Weights of a small image classifier.
Model: 24-pixel images, width 192.
Training: adamw at rate 0.00099, 21100 steps, batches of 128, held-out accuracy 90%.
Data: trained on rendered scenes of coloured solids on a plain floor, 195000 training examples, 13.9 epochs.
Rows from block 5, named by matrix and row number. Rows with one number belong to one neuron. Each number is 200 + 20 x the weight over its row's rms, rounded and kept within 0 to 999. All counts start at 0. After the name is the row's rms in percent of the matrix's.
# fc1: MLP up (model.blocks.5.mlp.fc1.weight, 1152x192), inputs 0-191
# fc2: MLP down (model.blocks.5.mlp.fc2.weight, 192x1152, transposed), outputs 0-191
fc1.526,076,219,180,178,209,215,208,208,219,200,200,156,212,200,172,229,167,200,200,223,200,169,200,200,200,200,235,187,200,207,215,200,218,176,176,216,209,173,182,135,167,200,200,200,200,200,200,248,212,187,200,200,200,214,200,226,200,200,209,212,225,218,230,200,200,200,213,200,200,200,219,220,200,200,191,174,167,200,200,200,200,175,208,212,229,160,200,200,200,200,200,182,181,200,200,215,175,200,215,184,175,179,250,234,170,200,171,217,172,200,168,174,247,171,200,200,173,200,200,200,157,200,228,208,181,214,216,223,200,200,200,200,225,235,200,200,231,218,200,219,205,218,200,178,200,173,200,141,233,200,179,218,233,200,200,200,218,221,147,187,200,200,200,200,179,200,200,252,200,213,171,200,187,200,138,200,218,200,200,217,184,200,210,156,213,200,220,177,200,200,224,200,200
fc2.526,059,200,191,217,230,200,200,200,200,200,211,225,228,169,200,250,178,184,231,200,165,230,248,237,200,174,200,200,193,200,163,200,200,216,200,200,161,212,200,200,191,246,200,181,200,192,192,200,214,228,200,211,160,200,200,222,192,223,200,200,260,184,200,200,217,181,164,200,183,200,160,200,200,176,200,201,211,200,200,200,222,200,200,200,246,200,192,209,195,200,185,200,200,167,175,200,200,173,200,200,227,200,184,223,185,188,200,200,165,200,200,200,173,166,216,229,150,218,200,180,200,200,219,200,171,180,200,200,200,200,241,182,182,177,218,200,169,151,222,243,200,190,235,200,200,179,200,200,171,223,200,200,200,160,200,200,200,200,224,200,221,167,211,200,221,214,215,200,254,215,236,200,217,200,200,200,187,200,182,186,200,188,190,231,219,200,231,186,233,200,236,187,183
fc1.527,118,200,186,255,200,200,200,200,242,200,200,213,182,238,200,200,200,218,180,200,200,127,216,173,200,167,200,161,200,200,179,191,180,167,200,200,200,200,200,200,200,200,238,206,180,200,200,247,242,200,200,175,200,163,219,200,200,200,200,200,222,172,200,178,176,216,200,206,208,200,200,254,200,200,200,200,175,200,182,168,185,200,200,200,200,204,210,200,200,224,217,200,234,177,249,179,165,237,200,186,200,200,200,240,200,200,200,200,200,200,200,192,219,222,200,234,161,239,200,240,200,200,212,209,165,200,191,158,180,213,214,200,200,200,200,189,200,200,200,200,200,184,193,200,200,200,220,219,200,236,200,200,200,200,200,180,245,190,229,169,225,157,200,210,183,214,232,200,200,231,200,200,200,178,200,164,185,186,200,200,200,188,177,200,164,200,172,180,200,146,176,200,175
fc2.527,122,200,200,218,212,182,195,200,199,200,180,231,200,220,200,200,200,203,188,200,200,200,215,200,205,200,200,200,175,233,226,215,200,200,200,200,200,200,200,189,223,197,222,229,200,235,200,235,200,200,162,204,200,218,200,186,200,166,200,246,200,200,200,195,219,173,200,195,213,200,226,200,200,220,200,216,188,163,242,200,181,200,200,216,245,203,200,200,200,229,200,200,205,200,200,200,200,162,194,196,240,241,200,213,200,200,225,200,200,160,200,241,248,220,206,143,161,211,176,242,156,200,200,121,188,219,182,200,178,200,200,228,176,208,200,215,216,182,168,162,224,200,227,200,200,200,152,183,200,211,195,200,222,200,191,200,200,200,200,180,200,200,165,161,191,225,173,200,200,200,200,200,200,200,148,200,236,200,200,229,200,222,200,213,200,185,201,227,234,183,168,200,230
fc1.528,070,200,200,233,200,156,219,147,200,188,234,170,200,222,174,200,200,200,207,200,200,200,200,200,239,200,200,200,205,200,200,230,168,160,213,183,200,200,212,186,190,173,200,224,177,232,195,174,172,177,200,200,200,215,200,204,200,209,186,200,217,200,200,200,200,182,230,167,200,169,200,200,191,200,185,200,200,224,186,229,233,182,173,183,200,229,200,222,200,243,200,194,223,200,200,200,182,200,200,200,200,181,193,218,191,189,133,200,163,248,200,232,239,168,244,182,249,200,163,200,177,186,221,200,200,200,200,158,200,208,200,200,181,200,200,223,200,200,200,231,239,200,200,200,200,214,248,200,178,228,172,200,218,200,182,237,254,200,200,200,200,168,200,158,200,200,200,185,228,200,200,200,225,200,153,214,200,213,200,200,200,200,214,178,222,200,200,175,220,184,200,200,200
fc2.528,046,200,200,206,210,200,172,200,200,200,165,196,179,185,163,173,217,229,183,200,206,174,193,191,200,200,200,200,219,135,157,200,200,238,200,200,230,185,200,232,200,188,200,222,200,200,200,200,200,166,200,180,189,202,158,200,200,191,200,155,159,200,227,219,170,237,200,200,208,246,200,196,211,205,232,221,206,200,200,171,200,200,200,200,200,200,200,200,228,200,200,200,181,200,231,200,189,217,200,168,200,200,200,200,194,175,200,200,235,200,200,200,148,200,245,200,183,200,200,200,218,173,200,253,200,207,198,200,175,200,200,174,200,200,200,200,177,200,200,200,143,200,200,168,200,243,241,200,200,182,200,180,200,202,200,179,200,200,200,204,200,238,219,238,200,200,175,207,200,200,200,200,181,200,199,177,148,196,200,200,250,200,256,147,181,200,163,200,178,200,209,200,200
fc1.529,119,224,160,200,200,226,177,200,242,200,200,200,183,228,220,200,200,200,200,182,200,200,150,200,200,186,200,172,200,241,159,200,167,182,167,179,181,170,212,200,200,173,230,200,190,213,243,200,208,184,200,189,175,171,184,200,188,205,158,220,200,200,200,216,183,231,200,200,242,200,200,200,200,207,222,231,183,200,219,200,246,200,200,232,228,200,200,200,200,184,200,207,200,228,200,200,174,200,199,182,200,179,249,185,178,200,151,220,213,219,200,200,234,200,200,200,159,165,176,200,200,169,226,200,200,200,200,226,165,235,190,200,200,230,200,200,200,219,183,220,213,200,200,187,200,200,200,175,251,200,200,235,200,200,211,200,200,174,200,200,159,200,167,196,200,200,200,251,200,184,200,200,200,200,200,200,132,225,200,214,200,208,200,181,200,143,200,200,214,191,212,200,200
fc2.529,131,174,170,200,215,200,233,194,200,222,200,182,216,200,185,214,200,155,200,163,200,200,175,200,211,188,232,200,226,200,200,200,217,200,271,200,200,200,226,200,165,200,200,170,200,185,247,218,200,200,214,200,200,219,236,153,200,200,218,224,226,224,200,244,200,200,200,236,222,200,200,200,209,200,223,200,212,200,172,173,200,225,200,170,214,150,196,200,200,178,200,238,204,160,200,200,152,221,200,171,175,200,223,200,200,220,180,173,200,200,200,206,232,200,200,200,231,200,200,164,200,200,200,223,225,200,200,203,184,200,197,162,224,200,200,200,233,200,200,200,160,226,238,194,200,207,200,192,219,181,194,230,244,175,200,179,200,211,196,200,200,206,237,200,200,200,200,249,200,200,182,182,200,167,172,202,228,200,200,200,200,185,241,171,240,203,200,200,200,215,185,224,200